{"arch": "conformer", "model": "audio frame classifier", "dataset": "melodies that start on their tonic, played by one synthesised instrument", "train_examples": 26041, "time_shift_ms": 50, "n_mels": 64, "hop_length": 160, "input": "log_mel", "spec_augment": false, "win_length": 512, "num_classes": 72, "output_stride": 2, "norm": "layernorm", "hidden_act": "geglu", "mlp_ratio": 4, "head_dim": 64, "fused_qkv": false, "qk_norm": true, "dropout": 0.1, "inner_norm": false, "moe": "soft", "num_experts": 8, "moe_every": 2, "expert_mlp_ratio": 0.5, "slots_per_expert": 1, "shared_expert": true, "subsampling": 2, "layers": 8, "width": 192, "positions": "sincos", "kernel_size": 15, "residual_init": "scaled_by_depth", "optimizer": "muon", "muon_scale": "match_rms_adamw", "learning_rate": 0.0046, "momentum": 0.98, "nesterov": true, "orthogonalizer": "newton_schulz_5", "adamw_lr_other_params": 0.00083, "max_grad_norm": 5.0, "l1_shrink": 0.03, "max_steps": 10100, "batch_size": 128, "epochs": 49.6, "lr_schedule": "cosine", "final_lr_fraction": 0, "warmup_steps": 200, "weight_decay": 0.03, "adamw_weight_decay_other_params": 0}
Rows from block 2 of a small audio frame classifier, named by matrix and row number. Rows with one number belong to one neuron. Each number is 128 + 24 x the weight over its row's rms, rounded and kept within 0 to 255. All counts start at 0. Numbers have three digits each.
After each neuron's rows are labels from the 100 clips, of 14976, where the neuron reaches its largest size: "lies over" is the class under the peak; "strongest on" is what is common among them. Only what is clearly more common there than usual is listed. The data: melodies that start on their tonic, played by one synthesised instrument. In brackets: how many of the 100.
# gate: first MLP gate (model.blocks.2.ff1.gate.weight, 768x192), inputs 96-191
# fc1: first MLP up (model.blocks.2.ff1.fc1.weight, 768x192), inputs 96-191
# fc2: first MLP down (model.blocks.2.ff1.fc2.weight, 192x768, transposed), outputs 96-191

gate.392:129148122058146175073135128127129160100132129118102108123135124131123129172133133112136127105127123092153110123119126133129163125127161143133171087122128121157147137128137125138133130126127158126179131119145123092116124152025138133126128110136131134118129128123122161109152137159128200157
fc1.392:171142131112142138111134127108120139127131108125081124132137121143113130162117111078127127118128128086156100125122123131138150123099154126131149069132126115130141137127132124125138126126120121122185138125203179095116127131049121128133106098138121131127113127129115203105142154162129177144
fc2.392:129128123119145137084127136128105126135127100104124117048155127142110128119114125113158115128136109117109128171188128127139129125134133128126152000120134112154141116154178094133129124128167135128132121129128118128130077129114131135134128131121051175180124117132128140128128127132117131125
lies over: G#4 (63); F5 (28)
strongest on: the note G# (83); bell-like (69); tonic: G# (35)

gate.321:139121092128129106117173143133116117117124139134134112159135135128126127188146125128137101108122179090085138199099166145120128106091125138121101116136128096137067122129131130119154133074134125128127136123116175128134110157116131119141091118127138114144123145088102125127131130127125106186
fc1.321:059139126168127153131128088131108179139130121119104126143134128188107128140111128113107177100098111129128137099097133114114175127115124135126104130125131109130132178048159132141126129138108128137123125144138120125126160059118141131131124137129127145086143110161132059126128129131173121152
fc2.321:140082133128124124187125114100136172126156136178123130165132122129137106156169121116127135123095131129123124118127116095131158146134148129117137130187085136127108128128135117061132127112127116127103111132127160099159129105138130128138128129126128142022131119079129147094113123097156147161
lies over: E3 (92)
strongest on: the note E (100); tonic: E (38)

gate.728:128128128128128128128128128128128128128128128128128128128128128128128128128128128011128128128128128128128123128128128128128128128128128128128128128128128128128128128128128128128128128128128128128128128128128128128128128128128128128128128128128128128128128128128128128128128128128128128128
fc1.728:128128128128128128128128128128128128128128128128128128128128128128128128128128128128128128128128128128128128128128128128128128128128128128128128128128128128128128128128128128128128128128128128128128128128128128128128128128128128128128128128128128128128128128128128128128128128128128128128
fc2.728:128128128128128128209128128128128128128128128128128128128128128128128128128128128128128128128128128128128128128128128128128128128128128128128128128128128128128128128128128128128128128128128128128128128128128128128255128128128128128128128128128128128128128128128128128128128128128128128128
lies over: G#4 (94)
strongest on: the note G# (100); bell-like (76); tonic: G# (35)

gate.537:128135120090109172110121182104159097135104136127127125116101135119132092120140134104158063123140121063130112131171179121100135117106155142125130085140128132081126130136130059137128128135104115234163131128144120137119099114096134150138144139142166135129106143110128127091122134134161135124
fc1.537:143081115140136137132136094136129135184104132148185107094129120125138106160078171128106150145104171130132123085129165145100127139153131100132178143128128196153128115111116168109126118132112118106161129144183142082131127077119158096129128096137104127128150131111126137119116110126154130072
fc2.537:092097144124102104117128128033110141155100128174134129122136153128177103127109118131095117122126125060128136152174142129129126121141130140137128132139155147166161109128176144125131118156137129151128136106144125106075111131127133128129122126084101130109154119110115144121127101127128128148
lies over: G#4 (50)
strongest on: the note G# (83); marimba-like (29); vibraphone-like (28)

gate.440:152155104112126147094151150129122133130124058118214127087125147079171109140061181124112157128107109116097125137131174133104124123143134189131137126135108167129124127128107138105119129122155096126095130179158133109123103128119134129190138126148135124128119120124167108117167141128134158128
fc1.440:127112141176116099205118062126129128140127128128050129128129131166095145110135114166130120127112151155152133110128117133128127144128097095126126128128133100130103108139147114139120133129100133127165123095103121143149199124126125147100127128108117128140147132160082147128122101131116115124
fc2.440:117193129127132163227121147139136104101157137121137144125127101127131126116135104123151125129135137121127130124124120125128128136129136128115060121114127128128129124082089131097078132129142133125128129135098131147255184136119112128129134131160160132129129132132124202125169121157154099129
lies over: G#4 (94)
strongest on: the note G# (100); tonic: G# (41); flute-like (32); instrument: sine tone (31)

gate.718:139068111131141157155131144136124120115125081113131071118151159126140134128126098121124151146113141139106125116128132128134215131144127136150128135192112112115095128141135136132117197118141138133162141120141150092120146128168126122085130120091201129124141125131128125135119122148165090127
fc1.718:134106128153091120128117125133158108128132166125132128126085144128093178118106125121133111112107139126128128098128126130095135123161133132179133051098113122066146174151145129121079136126103132129132134145128126127157051140175136129086120126123072121118128118154147124187134124126129128194
fc2.718:096143119154137021136171125110179124128097133135107125115121128150085125157128146096119168101124111130143182128126129110130130112130134103127140149136125195134128110141139127069130124125108129127134127128130134130160171131134128056133131161141130128133192141128124155124129129035161129128
lies over: C2 (91)
strongest on: the note C (98); bass guitar-like (61); tonic: C (41); piano-like (33)

gate.19:136094127088133100024125132122128123131170128137127128127124130123126130136128120128131190192124097128127157131146130152124102131128176123123101124129128134139127128128075128128134137109161141140100150158192153086128128128127154114137120130128103132128126125128124131130128127127134124128
fc1.19:129121144078131112036128173101129117129152128138146128130106160128127128128064105126129140165128083128129128127142144144128128135128178115130083114145128130128142131128063117138158128111120134141106159134199177102130132130124154080151124141131106137135128095140128139132129147142142128128
fc2.19:149127124128127114125137126134112152129128078135130115131114128128145140123111118124120128147205135066211134199123127100181133101177158157129129131161127135132130132124146134128193128127143121144068093120128123129102126126077130135074131107084104128180124126106124127130139119128113134136
lies over: G#4 (88)
strongest on: the note G# (98); vibraphone-like (58); tonic: G# (36)

gate.62:128156161125126179116156126165128112127153068138149122121128124128120120139124140089192129158144126126157127159126134139131139108126156140101123096190124137157133084131118161147123127121125099132107099128135122135154045133100128124115132132129123084127160130128192176138138128096129138081
fc1.62:142096118134122108128077126131125134118132203123130133128142131128133133097133126212125136130120131127128129103058122114111081159133113131134134141087135126108113171130143118109110124136130155104185130120126118127086168125142136131127135105119145227127110131129068106127111129123134075128
fc2.62:129128053138156133171118113128133137126128145130129186123080071116085128140134113127135129135125144142144160124130137116074130154126127082133124132111124133116101160100109122111102162123132128127218137173152181109169131123172124120129130149186146129070127152144127143130143109132170106125
lies over: G#4 (99)
strongest on: the note G# (100); bell-like (47); tonic: G# (30)

gate.364:143114126140114134127116153129090056110121129106092129129110085102132129128134152145177101130126145163123162112128106140144126134131091127134129129131128106101141154124025160111134110156128124162116127065117120128138131186115174121111132105126130118133126145154143127126146121098137144152
fc1.364:114120130103183129127129099190125153130130116149145132128144168144151125134106128116127132118161129116133071153133137112133130108131154131114125112126140146150110113131201096157125147101128143113208128176132126108121127110134068121129127149132127142114123127082102138130093170160115092085
fc2.364:105132104168108129129134127147093126094105111114128109139131095123124104143125140113092103122127119143128135112133172124105104134122103129131107136131137125135119100117121102164126192127124089099080137156128145128120134150164143128121173123116164154124115131145123200089122132208152140157
lies over: F#2 (63); C#4 (27)
strongest on: the note F# (89); the note C# (67); tonic: F# (27)

gate.523:132120076147138122170146195128134119113116125125129145119179136096141189115142075109129149131122127089156128110142104060128128120136131179116116112101114126132108147102134095114155131153139149126132153129142130115128125099129129100129046129159133126082134154130130102140129135128228129132
fc1.523:107142145114143121176128118125131130162114129126117135118139180120143106086150166123108118127129146138152132084145116128124128126129135180078129133119083137129156123165134155122189134154127136193128151117142106126122119138148124128149129131134135127143137122090123104116089134111120105123
fc2.523:103161143137115067096099102129129123131213141118138140089108131125145115147110147121144126144127128109129174117199124118128131137128130115106126128080147187126138129143139152125173102105132128155108124129129133131132141150142128137104188114108123116138134090124112127194128151075115136130
lies over: F#2 (43); G3 (33)
strongest on: bass guitar-like (27); square lead (25)

gate.310:129144142119129171138161178120142130115140123129129086133128106147135115137157116126154046130115128096102113134131128128129104132147123105141133132128127135147134034150125122142132134137087124141129149129124120172151128118123127185132074123128116119129152158128119122141165115121114130127
fc1.310:119093127129131114125046049128110150132135128125125161137129170113125139131095128120124167126152125129167134120125090128129144116129128171124131141141126115118123252118123122115125121099130175108123095106127145108135134110141114126106155127157130133132090122137131100128094140122128109158
fc2.310:132060115143136136100116127078121144155141123147129109179128122148101133144122130137141142117118112104095128130165109078136128136125128148129120108077127132128145158140119131034126123073129133128128127130146116143130131129140124119128178131117129151110119149131124153152130128136156118145
lies over: E3 (96)
strongest on: the note E (100); pace: fast (61); square lead (37); tonic: E (29)

gate.753:100164140118093145171214183127124126091128128121119093120131102128109134127209134133186129096123125107125177154145100130129155125128109145129148116100129130185128087126138213137103163164124133144090119128123135111110105120118129127128082133147125095128127138123129134135132132106136130148
fc1.753:137110099128182145080031076126123139149128130157096150126142173133135104143114113098091125155128132137145077107109103123127118129134175101123111165154144111070140207125092031120171129099147120100133109138124129128138137133188130174144145128114127161128128111085141130148129142146124127104
fc2.753:124097025132099134130095127126114128183139080153128113128119128140124141128138122141120136138128127159095110132125124126111142138128129126136128123127087126071122197122123095135124120129106105134233131127139161111128126162139136122144152123136129219113141115136094146151139151112133121140
lies over: E3 (76)
strongest on: the note E (92); sine tone (29)

gate.459:119128127216124126125148172129102149130134128120131121131128156099127084123065129126128128129127133126131120143132127134127132106133131125078149113167129140137130116128132181128080142093135131138128091111152128128177076102060156103129137122143150131107128095128149091127140123180155172128
fc1.459:129128091115145167100130191101102123125123140128132104088128159114124126156121170107145130155134094128128122135146119136116122124167145145128098107123122128123128135131126152158103121124144127131143113173192129113125083126094167128128140128148128178105069134128209127094205139173097130201
fc2.459:125116118117128111128128133125077128162125128125134128157182192128066131127089126127126128128157129145124133182132135120154129128134127126139125134122120129129177133106137125145127103149149130143140137089127128128096120113134123130127153133086108112128142128134168116127132128120118130150
lies over: G#4 (88)
strongest on: the note G# (100); vibraphone-like (36); bell-like (32)

gate.767:128128128128104000128128128128128128128128128128128128128128128128194128128128128128128128119136236128091128128128128162128128128128128128128128128128128128128128128148128128128128128128128128128128128181128146128128128185128128128128000128128128052128128128128111128128133128128128128128
fc1.767:128128128128128021128160128128128128128080128128128057128128128128128128128128128128128128000128128086039128128128128128128128128128128128128128128128128128128128128129128128128128128128128128128128128128128128128128128231128128128128083128128128128128128128128128152128128128128128128128
fc2.767:128128128128128128128128128128128128128117128094128128128128219128128128128128128128128128128128128128128128128128128128128128128128128025128128128128128128128128128128128128128128128128128128128128128128128122128128128128128156128128128128128128128128128128128128128128128128183128128077
lies over: E3 (93)
strongest on: the note E (100); tonic: E (37)

gate.304:128093099172147133137108102147110120122130129100127143129138118136135131118162134197106175096092155145128137124123133132128178163186128123138132140140121106092099139120178128119103199124128091130128121146162130127129083131148130131116162146134128128137108160130100128152146106161144103128
fc1.304:115137125169138128127108099171159131129063127129135082156123129127119134149118132164141134138130122114170148127128140121125147099166165117106050164124158128105104126140170090099128128124057139128110139197108129141110156203117129128131136132125133153123129059128115131140122127126102121183
fc2.304:135216109155150119184123128122115131128127149124119111129108111131114143100138136143077128120098117114127129120127138194133123100090124131082105135130127138149114133124145155111145141126126146120143164103192105131159124125144129104127130129185174137131146120131170186113115168068134119113
lies over: C2 (70)
strongest on: the note C (88); bass guitar-like (68); tonic: C (40); piano-like (27)

gate.120:149159165131156129128127126114114117096130144127127122127122093108112129128133131129127154141095128129137124098135061166125139136127152127129134130123131128114129136149098135135125099159116110122122128093061130122144142137141155128148116227113103140177161162175126107113122113071128113119
fc1.120:112117076090087123125128127125134141147134096103144132127156171124088130128128144126123135128145131128087128151106227080120080100118125132138123178136126137149118128144161071101151190075130136133140130153176120129094101117120097130128143079157122097118132093128138152122133128133128142120
fc2.120:134137147132130139159127111135169120122093114131126086121124073147141125164139129131078063191101094142119167099133147186149167138081111126145127115109126138127128132073191086130122141111122108123099128114118131154100161130164127128106118147140164152141120143125127177120108085177131124131
lies over: F#2 (81)
strongest on: the note F# (90); bass guitar-like (31)